Rows from block 5 of a small image embedding model, named by matrix and row number. Rows with one number belong to one neuron. Each number is 50 + 10 x the weight over its row's rms, rounded and kept within 0 to 99. All counts start at 0. After the name is the row's rms in percent of the matrix's.
After each neuron's rows are labels from the 100 images, of 14848, where the neuron reaches its highest value: "colour at peak" is the nearest of a few named colours to the mean colour under the peak. Only what is clearly more common there than usual is listed. The data: drawn branching plants.
# fc1: MLP up (model.blocks.5.mlp.fc1.weight, 1024x256), inputs 64-127
# fc2: MLP down (model.blocks.5.mlp.fc2.weight, 256x1024, transposed), outputs 64-127

fc1.147 103:51 50 32 61 55 57 55 57 49 64 43 64 46 41 58 50 59 41 46 53 83 45 49 58 55 47 59 38 53 56 52 68 50 46 30 50 47 67 69 60 49 51 58 50 52 39 40 40 34 60 57 62 33 39 40 47 62 59 34 46 35 49 50 41
fc2.147 107:54 39 45 46 49 47 67 34 54 51 48 39 39 38 54 43 75 41 47 60 47 60 44 66 44 42 45 49 45 64 56 64 62 53 45 26 58 58 40 54 73 53 66 49 52 59 65 64 58 35 41 57 54 50 59 50 43 46 65 54 54 61 47 44
colour at peak: white

fc1.100 099:41 40 33 44 47 56 38 48 13 37 37 47 63 46 61 42 63 43 30 52 54 40 54 57 59 46 51 63 48 64 57 41 45 35 60 56 37 31 75 54 50 45 39 54 51 35 51 75 55 77 49 54 57 44 53 61 55 53 44 63 38 55 46 31
fc2.100 095:40 63 49 58 57 33 37 43 54 47 69 61 62 46 25 39 53 46 34 48 63 53 46 42 41 70 36 50 46 56 64 73 53 66 65 47 43 52 51 49 64 44 47 33 60 70 45 31 38 53 60 51 59 29 39 59 50 53 40 50 44 56 54 48
colour at peak: brown

fc1.17 099:53 39 32 50 50 33 39 63 51 49 52 58 61 64 52 36 55 40 36 37 43 55 27 23 61 34 45 47 47 64 32 49 66 47 53 53 57 59 41 45 66 53 51 51 57 49 41 54 65 43 47 63 50 42 57 47 51 54 52 51 55 53 37 43
fc2.17 096:55 38 58 48 29 55 48 40 35 45 49 49 32 48 58 57 50 37 56 39 52 37 39 43 46 48 39 51 54 53 49 62 45 47 37 72 45 53 46 66 60 42 40 40 49 45 48 54 26 63 48 41 56 40 44 53 57 53 49 45 56 70 40 56
colour at peak: pink; white

fc1.610 100:59 55 44 54 59 48 70 61 47 47 49 51 75 61 42 49 50 51 46 54 32 51 41 46 64 69 56 43 38 45 35 51 46 44 58 46 41 74 51 54 56 52 39 43 62 45 57 41 69 34 43 70 44 63 53 44 46 46 28 53 59 64 24 52
fc2.610 098:55 40 48 43 37 60 43 52 34 55 49 44 60 41 65 45 51 43 41 41 31 45 43 36 64 54 52 50 48 48 46 54 52 53 24 61 51 60 62 57 45 48 36 39 51 48 60 40 56 74 44 69 70 49 43 44 45 66 68 51 61 45 73 52
colour at peak: white

fc1.571 100:48 50 66 52 47 53 57 46 69 45 50 51 45 55 45 51 50 44 45 34 41 53 71 59 47 45 56 46 44 58 62 57 52 48 43 49 43 44 51 64 55 53 33 61 60 49 52 63 45 70 41 62 43 54 60 46 41 49 43 43 44 54 69 62
fc2.571 106:41 54 47 41 51 60 60 36 39 53 48 61 53 54 56 36 20 48 39 48 44 63 60 27 52 44 52 59 39 56 67 47 56 46 52 40 58 60 27 58 34 65 34 47 74 61 31 22 47 48 49 55 51 61 56 74 66 46 56 42 46 56 38 35
colour at peak: grey

fc1.632 105:45 45 56 67 66 65 51 52 54 65 38 38 65 64 63 46 74 48 58 52 53 46 38 47 39 52 48 45 52 44 52 45 36 32 49 42 41 45 49 65 47 63 56 43 55 29 72 49 74 54 49 51 42 51 34 51 51 48 57 54 57 64 49 48
fc2.632 105:38 51 35 32 62 50 44 48 71 65 45 50 51 67 50 52 44 45 58 48 41 53 61 58 41 62 59 59 42 49 46 38 41 41 49 43 39 55 56 49 70 35 46 32 50 56 43 29 45 59 55 31 46 28 58 52 43 51 41 45 45 50 60 58
colour at peak: white

fc1.237 106:38 39 42 55 52 49 46 56 47 44 69 60 60 50 37 57 50 48 57 49 38 53 50 44 53 44 70 50 42 48 28 59 61 47 48 66 42 58 33 43 45 66 52 47 56 63 35 55 60 44 64 39 43 40 37 56 48 46 67 34 43 45 37 54
fc2.237 098:40 41 59 49 45 58 47 64 52 57 48 48 33 44 42 48 62 51 50 60 84 57 55 32 61 35 69 55 44 65 41 42 40 53 33 52 56 48 51 30 56 51 56 61 29 41 67 61 44 41 47 52 36 60 61 47 56 41 48 41 65 45 60 45
colour at peak: white

fc1.722 101:59 54 52 62 54 47 46 48 50 57 40 45 62 62 46 67 63 30 49 35 40 44 33 43 60 48 67 58 49 54 28 38 61 44 52 45 53 62 50 56 47 49 48 36 62 48 65 42 65 51 36 53 53 47 43 39 35 48 38 46 44 59 30 58
fc2.722 098:44 46 70 46 48 62 50 37 51 54 47 62 62 48 68 35 29 41 49 50 35 52 31 44 52 43 65 56 67 67 68 52 63 45 39 58 57 58 51 44 54 37 37 41 55 43 48 41 41 66 39 55 60 45 49 53 43 67 48 44 53 58 44 41
colour at peak: grey

fc1.62 107:34 59 51 55 50 48 50 67 57 51 63 62 57 47 51 34 66 52 62 42 29 47 38 46 48 52 73 50 34 63 47 43 48 41 50 27 43 71 45 51 41 56 59 50 74 48 63 51 48 65 46 64 44 55 38 40 41 43 51 53 60 61 38 50
fc2.62 108:38 60 55 50 46 64 64 54 46 44 50 62 58 56 62 40 56 56 54 50 31 37 40 49 55 42 48 28 46 47 56 39 63 60 37 68 60 51 51 55 56 49 53 48 50 51 50 52 40 69 44 61 58 41 50 51 46 53 58 39 47 51 74 55
colour at peak: pink

fc1.76 100:44 61 45 36 50 65 52 54 41 59 38 69 56 20 47 52 45 53 39 47 40 61 29 63 50 58 47 42 58 49 45 44 49 52 51 44 35 48 63 63 60 34 60 50 33 41 58 45 49 50 23 47 68 64 57 38 46 54 53 51 46 59 36 45
fc2.76 099:37 52 56 62 35 44 51 54 50 49 49 41 66 45 37 50 68 49 62 64 48 48 36 41 41 60 30 47 48 45 64 54 58 37 61 45 35 41 63 59 66 56 59 60 48 65 49 68 49 57 45 34 51 27 48 45 53 44 54 63 52 54 51 56
colour at peak: white

fc1.445 098:48 38 42 54 37 54 50 57 54 60 45 42 49 46 49 39 57 53 40 67 61 61 70 56 61 56 36 43 40 52 55 53 55 58 51 49 51 42 48 56 50 56 56 65 66 32 42 66 44 59 48 41 54 48 51 61 57 64 44 59 54 44 56 53
fc2.445 098:65 61 41 57 51 41 39 47 49 41 53 60 45 56 49 50 60 50 56 60 40 38 38 47 54 38 53 51 40 64 55 56 38 50 53 34 56 49 58 37 41 31 51 39 47 35 60 56 41 57 48 29 58 42 46 56 54 48 35 59 37 35 56 49
colour at peak: pink

fc1.13 112:47 44 47 38 42 56 52 52 54 52 34 55 64 49 52 53 26 58 58 41 24 54 20 56 59 67 48 52 73 53 46 43 54 56 46 53 35 39 62 48 67 51 54 52 44 64 55 54 49 60 12 55 67 48 50 42 62 49 55 65 55 57 48 41
fc2.13 101:50 58 54 62 52 50 51 48 40 60 44 56 39 62 46 55 51 45 39 59 36 46 47 51 47 55 44 54 57 42 61 63 56 47 54 34 60 38 51 54 66 65 51 57 58 51 43 50 54 61 23 30 45 30 41 44 43 42 47 51 57 53 40 49
colour at peak: white; cyan

fc1.530 095:59 50 55 66 52 50 41 66 36 66 53 53 39 42 47 41 46 60 51 64 37 57 31 49 48 52 59 69 50 41 14 50 59 46 43 65 45 48 35 40 53 67 64 52 59 52 58 59 62 50 59 48 72 37 47 58 50 39 60 49 34 60 42 52
fc2.530 104:54 67 46 40 69 40 49 61 49 51 47 63 36 52 48 50 59 45 45 50 69 46 46 49 48 44 53 53 53 55 60 60 53 51 25 50 48 65 46 38 47 47 60 60 50 61 44 46 42 52 51 48 38 53 69 53 58 54 53 45 47 54 49 39
colour at peak: white

fc1.258 103:68 62 51 59 42 58 57 51 38 60 43 46 66 48 34 51 53 56 49 33 39 46 54 64 46 53 65 30 53 48 39 57 47 47 38 47 38 37 66 45 54 38 68 68 49 51 59 61 34 53 49 51 45 53 55 27 53 46 56 55 42 57 37 39
fc2.258 104:39 60 41 60 55 49 61 42 41 64 57 54 55 46 54 52 62 48 54 47 58 50 34 33 43 42 51 52 47 33 53 22 43 53 39 47 43 44 53 46 79 52 49 68 41 38 46 54 53 57 47 50 59 21 65 49 52 48 52 50 47 52 46 52
colour at peak: pink

fc1.79 107:50 57 59 68 51 59 62 49 48 45 43 36 51 52 34 50 50 41 56 27 50 65 43 47 49 45 45 51 44 46 24 47 57 54 59 32 45 52 57 33 62 66 59 26 49 51 79 42 76 52 45 49 49 44 79 56 35 55 25 54 39 45 71 43
fc2.79 104:51 37 62 59 50 56 35 44 46 44 52 73 47 56 60 36 37 47 48 60 51 77 34 38 49 39 44 68 67 62 67 53 54 48 54 69 42 53 47 45 49 37 39 51 49 49 53 34 42 58 34 45 44 40 48 58 36 64 31 51 58 43 41 46
colour at peak: grey

fc1.497 104:53 39 52 51 62 32 47 65 50 47 47 47 45 57 50 36 58 49 45 47 37 54 41 21 65 41 56 36 43 43 37 48 65 52 58 57 52 69 38 42 65 59 42 47 50 45 37 50 57 33 54 53 49 40 60 45 48 43 42 54 43 63 31 46
fc2.497 107:60 38 54 57 43 49 38 49 40 43 46 50 54 51 62 49 50 24 51 57 68 43 37 45 66 63 59 61 58 61 46 67 33 47 46 66 42 69 53 64 63 48 42 43 52 56 52 55 46 51 44 61 54 58 38 49 48 50 54 49 63 66 49 64
colour at peak: pink

fc1.235 086:60 53 41 65 25 53 68 52 49 46 49 54 38 43 29 67 64 52 47 54 51 52 82 47 45 53 69 60 64 59 49 66 45 48 64 44 49 56 36 53 68 61 49 48 60 23 38 68 49 46 70 55 49 46 44 45 62 58 41 54 44 31 52 54
fc2.235 095:50 55 35 82 36 48 66 49 38 36 48 58 48 36 34 53 58 49 58 39 44 44 51 54 62 39 55 50 50 46 23 39 50 49 30 44 52 38 47 47 56 45 34 55 52 34 56 58 44 67 60 47 43 62 49 57 38 46 54 50 45 41 50 58
colour at peak: pink

fc1.766 102:58 56 45 68 29 53 64 39 33 57 40 47 48 35 61 47 44 46 56 38 49 35 43 39 62 46 59 48 43 48 49 40 46 43 54 53 37 28 58 45 45 67 60 38 55 46 56 43 37 44 57 51 53 53 67 36 53 53 74 60 65 41 45 48
fc2.766 107:26 42 49 54 38 33 67 42 48 63 53 55 46 35 51 55 46 49 56 49 43 45 32 73 33 39 44 56 52 60 41 26 52 53 57 49 46 27 45 59 50 39 42 50 27 48 49 59 55 60 58 55 54 33 60 54 43 56 50 67 61 63 47 47
colour at peak: cyan

fc1.85 100:47 46 55 41 54 63 57 57 49 65 49 57 49 41 44 58 41 45 51 41 47 56 43 58 44 64 44 63 81 39 61 55 60 55 53 36 45 52 58 58 67 35 76 52 53 58 46 61 45 47 27 59 64 48 49 41 52 56 37 64 67 62 53 53
fc2.85 094:51 56 59 50 48 55 58 55 35 55 38 65 35 55 60 53 62 39 52 60 38 48 72 52 40 51 38 40 39 53 59 50 58 41 54 35 67 55 60 62 73 57 69 50 46 51 53 44 36 51 28 55 49 26 44 34 42 39 33 47 50 65 36 52
colour at peak: white

fc1.493 098:67 63 47 39 50 46 61 57 64 46 38 54 46 28 51 56 56 48 50 66 62 40 56 48 54 49 50 38 51 54 55 61 45 66 28 55 47 56 51 52 47 53 34 40 51 49 42 52 31 86 59 53 49 65 42 42 65 64 72 56 37 43 59 65
fc2.493 101:53 61 50 70 54 47 54 54 46 46 48 47 50 46 43 53 60 45 45 55 54 52 40 55 52 53 51 49 37 50 38 26 62 45 55 38 42 50 40 41 67 61 40 42 31 41 56 56 37 46 48 62 55 50 44 58 58 37 39 52 43 39 37 52
colour at peak: pink

fc1.165 101:54 49 47 32 52 49 40 54 61 50 54 58 45 51 52 45 54 44 49 47 54 53 58 48 55 53 15 52 40 48 54 53 53 41 38 63 63 65 58 54 35 46 57 29 51 61 66 48 58 64 49 51 64 47 47 50 53 41 37 52 45 43 56 42
fc2.165 091:49 49 55 38 62 47 49 42 58 41 44 51 42 56 59 43 36 64 39 73 45 54 58 45 34 67 59 54 69 74 46 59 44 43 79 28 47 61 41 47 49 42 50 56 53 51 48 60 51 66 63 68 50 56 42 65 50 66 40 49 44 62 55 52
colour at peak: white

fc1.60 102:26 50 48 46 51 44 55 50 51 52 50 42 40 53 47 34 61 58 48 58 37 41 47 67 36 60 75 66 34 55 46 34 51 47 61 46 35 50 74 56 44 56 68 55 72 56 57 53 42 58 67 61 53 54 33 45 51 50 52 56 52 54 26 41
fc2.60 106:37 80 48 42 56 73 59 60 48 49 47 62 62 53 58 37 44 48 37 55 49 46 43 50 41 62 47 41 44 42 52 49 54 57 38 55 72 65 50 68 61 57 52 57 51 59 56 38 44 44 63 58 42 35 60 48 56 50 60 41 46 44 73 42
colour at peak: white

fc1.474 097:39 42 37 43 61 38 30 66 52 57 53 52 58 69 44 43 47 56 40 58 59 42 42 27 59 54 63 48 51 50 35 41 59 49 61 43 60 54 36 58 54 55 41 53 31 46 47 42 59 31 48 45 26 49 41 68 57 37 54 38 42 57 33 51
fc2.474 101:37 47 46 38 48 54 37 54 47 47 52 51 33 32 54 45 49 42 44 37 59 49 59 49 57 65 50 51 53 41 44 67 33 43 23 70 36 56 43 66 62 47 49 46 44 37 58 53 59 54 57 57 59 49 60 49 51 44 53 49 46 59 48 71
colour at peak: pink

fc1.189 108:45 42 66 61 49 61 57 59 38 55 48 62 56 60 45 52 52 63 44 51 34 49 52 72 46 44 45 50 46 63 57 47 44 39 51 45 45 51 50 56 45 46 56 48 49 40 52 37 44 83 61 44 52 49 41 61 39 41 83 46 52 45 43 50
fc2.189 098:43 64 46 59 65 42 56 47 63 52 44 34 49 69 37 42 57 53 58 40 47 52 65 58 42 50 45 48 50 54 50 38 38 48 50 56 36 32 62 54 42 44 52 46 52 52 46 32 37 54 42 29 60 48 54 29 46 67 55 53 44 39 41 49
colour at peak: white

fc1.706 095:19 48 53 58 66 40 39 61 55 59 55 33 49 47 44 33 49 55 40 63 50 37 50 36 63 51 65 48 41 38 35 60 66 36 49 44 70 49 49 56 51 46 46 43 39 44 41 51 57 37 55 48 51 51 63 49 55 47 32 60 45 44 37 26
fc2.706 088:38 46 49 50 47 52 45 60 46 71 52 40 34 54 66 57 48 38 60 36 58 57 48 65 68 54 58 41 43 51 34 69 62 66 35 50 56 63 54 60 64 41 53 40 51 55 49 62 64 53 48 49 37 48 57 43 63 51 51 60 50 49 49 59
colour at peak: pink

fc1.506 102:47 58 41 56 46 46 48 56 39 58 65 46 36 42 38 63 58 60 35 54 49 33 70 36 59 49 55 60 63 54 48 48 48 73 43 47 52 44 28 65 62 50 41 64 38 50 47 55 56 44 41 48 38 39 55 60 53 23 39 56 46 44 54 58
fc2.506 105:72 34 58 64 42 37 42 65 47 39 49 40 62 46 37 70 48 63 55 54 55 39 53 54 60 44 53 39 41 42 21 30 38 54 41 55 36 41 37 51 41 61 50 47 60 40 49 52 58 31 55 19 41 57 55 47 46 50 52 55 40 31 54 58
colour at peak: cyan

fc1.405 109:55 55 37 44 52 58 51 45 48 57 56 41 49 38 53 45 60 57 42 33 31 80 43 55 61 50 51 38 45 49 39 55 58 45 47 32 51 49 38 45 47 48 48 48 56 54 43 57 54 54 60 35 55 57 67 51 49 46 47 54 49 58 53 45
fc2.405 097:51 57 39 61 22 46 24 69 54 49 54 46 63 52 56 56 71 48 59 62 59 47 39 26 38 64 57 52 34 45 42 56 53 42 45 49 39 52 59 54 42 50 50 62 38 42 51 64 72 78 55 61 47 28 54 50 40 49 41 52 60 42 51 55
colour at peak: pink

fc1.67 095:47 53 31 47 57 47 57 53 49 53 48 61 46 44 55 52 35 56 50 32 73 57 22 41 58 49 54 46 65 55 49 58 53 55 46 37 34 30 82 45 52 48 62 43 53 69 45 44 34 53 23 52 43 52 45 45 58 47 29 40 56 53 45 41
fc2.67 106:34 49 48 44 46 39 42 53 48 63 41 49 51 46 44 51 51 37 38 61 46 45 55 66 42 63 43 44 53 50 59 68 87 49 53 49 70 62 62 46 62 60 49 51 44 69 43 49 51 44 52 68 46 41 50 29 54 44 56 56 57 69 47 52
colour at peak: grey

fc1.564 101:61 50 43 35 54 49 45 49 41 53 72 38 53 35 51 36 50 69 52 61 51 53 56 51 46 54 52 49 51 57 61 60 49 69 42 49 28 27 71 44 56 43 52 57 54 46 47 68 48 39 50 50 55 47 15 52 53 53 50 65 48 46 35 45
fc2.564 107:65 56 41 55 42 43 45 55 52 41 53 51 53 41 43 34 37 52 58 63 52 49 53 46 49 40 48 59 60 53 70 49 40 48 51 37 53 50 52 41 52 38 58 54 51 59 44 45 59 53 46 30 59 52 47 62 55 51 44 54 41 44 55 71
colour at peak: white

fc1.528 108:60 55 57 51 43 50 48 62 38 56 57 43 54 46 52 59 43 59 48 40 39 50 33 38 44 43 60 45 65 38 51 45 44 57 54 40 31 53 64 40 63 46 58 39 50 49 54 53 46 38 38 41 57 60 50 34 64 49 64 56 62 58 52 53
fc2.528 100:55 53 58 57 39 51 54 59 33 53 45 55 50 37 55 47 57 39 53 57 48 53 39 44 38 35 41 65 40 52 59 32 52 55 60 43 57 52 55 55 48 52 31 45 40 48 58 56 40 50 49 71 47 31 39 57 49 46 43 65 56 52 63 48
colour at peak: white

fc1.49 097:46 54 56 40 36 48 41 53 43 59 31 50 34 44 44 48 52 57 44 60 59 57 68 58 50 57 45 41 36 46 70 54 38 49 45 51 60 76 16 53 58 49 41 52 50 30 51 53 49 50 32 56 58 45 56 59 46 45 57 46 52 45 65 44
fc2.49 101:69 49 58 50 34 31 52 69 44 59 55 48 65 49 58 57 67 56 54 47 50 40 46 54 57 36 59 43 61 53 60 38 43 45 64 43 49 62 45 49 34 37 44 49 49 36 51 52 45 37 42 33 48 55 49 31 54 35 51 56 31 37 46 48
colour at peak: brown

fc1.331 099:42 51 53 65 37 56 54 63 64 52 40 42 80 33 40 53 55 53 51 59 44 55 52 52 59 60 70 42 43 49 54 47 53 58 59 66 53 41 41 43 51 38 47 49 57 30 59 58 61 65 57 51 48 45 47 58 49 46 64 56 33 52 47 49
fc2.331 106:52 52 39 50 53 48 53 61 67 42 59 41 55 49 60 50 52 68 61 60 42 60 22 58 52 58 65 52 47 45 39 47 50 65 51 22 67 35 52 43 60 49 58 37 35 48 37 49 60 43 67 45 30 47 54 46 43 50 48 50 44 32 45 55
colour at peak: pink

fc1.616 105:70 53 56 34 50 51 48 50 49 39 57 51 60 61 52 61 60 52 53 43 25 54 60 60 42 53 64 42 43 54 43 48 55 39 37 45 54 57 57 50 48 63 52 25 54 57 39 29 64 74 31 67 54 44 56 35 35 36 77 56 46 56 63 46
fc2.616 093:50 51 54 50 41 54 41 34 56 46 42 39 50 48 47 42 48 55 48 45 43 36 31 36 43 47 60 53 56 60 44 49 50 51 53 51 45 32 48 56 48 48 56 24 42 50 61 37 47 39 32 58 58 47 54 60 38 60 53 51 36 36 58 49
colour at peak: pink

fc1.442 111:51 42 54 63 55 61 61 53 43 58 67 59 75 70 63 48 50 50 43 59 44 40 62 73 38 56 44 47 46 64 35 41 46 43 51 55 55 41 62 58 54 50 61 32 52 39 61 42 52 75 49 60 64 58 50 41 42 31 68 39 44 71 58 53
fc2.442 102:56 52 47 48 71 45 56 59 64 57 47 41 45 61 42 50 54 62 53 45 41 57 49 54 44 47 51 53 53 37 59 28 45 41 61 51 49 41 45 59 40 57 57 32 53 55 45 42 59 42 53 58 50 40 57 73 47 74 44 51 21 38 62 44
colour at peak: white

fc1.718 098:25 59 43 52 49 47 47 44 53 48 75 38 46 40 42 64 43 49 44 48 58 56 54 74 45 55 51 56 58 59 56 55 55 57 43 72 46 40 59 39 72 49 45 50 60 59 58 50 50 47 31 46 44 28 43 44 46 47 55 48 31 56 39 51
fc2.718 099:54 49 48 50 62 51 69 40 38 52 54 48 50 33 40 42 55 50 49 58 58 56 46 51 58 46 56 60 48 53 57 50 57 59 53 27 68 39 44 48 56 57 58 52 66 63 44 38 61 31 51 63 30 52 60 60 52 58 43 41 63 42 35 52
colour at peak: pink

fc1.620 106:44 50 52 25 51 51 49 41 43 40 49 61 61 50 44 55 39 55 41 47 28 44 32 49 58 61 39 63 69 46 28 42 60 66 55 47 36 57 47 61 54 47 41 45 49 65 44 47 57 35 30 58 65 53 43 33 51 43 53 57 46 64 33 52
fc2.620 108:53 54 59 59 40 53 40 57 30 62 45 58 54 43 57 56 54 49 48 58 45 39 44 16 52 49 46 51 52 51 67 53 42 27 43 50 65 45 61 45 52 55 34 44 39 51 59 49 35 73 24 50 51 38 39 44 43 39 55 47 68 62 54 45
colour at peak: white

fc1.20 108:46 58 55 63 50 65 86 37 54 61 38 47 56 46 48 51 49 53 51 32 37 48 52 46 59 36 35 34 48 47 47 55 47 37 47 34 61 39 62 58 33 75 53 38 57 41 68 34 72 64 37 45 52 56 47 47 48 51 52 51 62 55 60 55
fc2.20 112:32 47 52 45 51 49 45 45 84 50 47 57 50 61 49 60 30 57 58 42 25 54 24 55 38 42 64 51 44 67 45 47 64 43 52 53 42 42 66 53 50 39 53 39 45 48 57 35 43 52 57 40 60 43 59 50 42 71 44 58 52 52 59 46
colour at peak: pink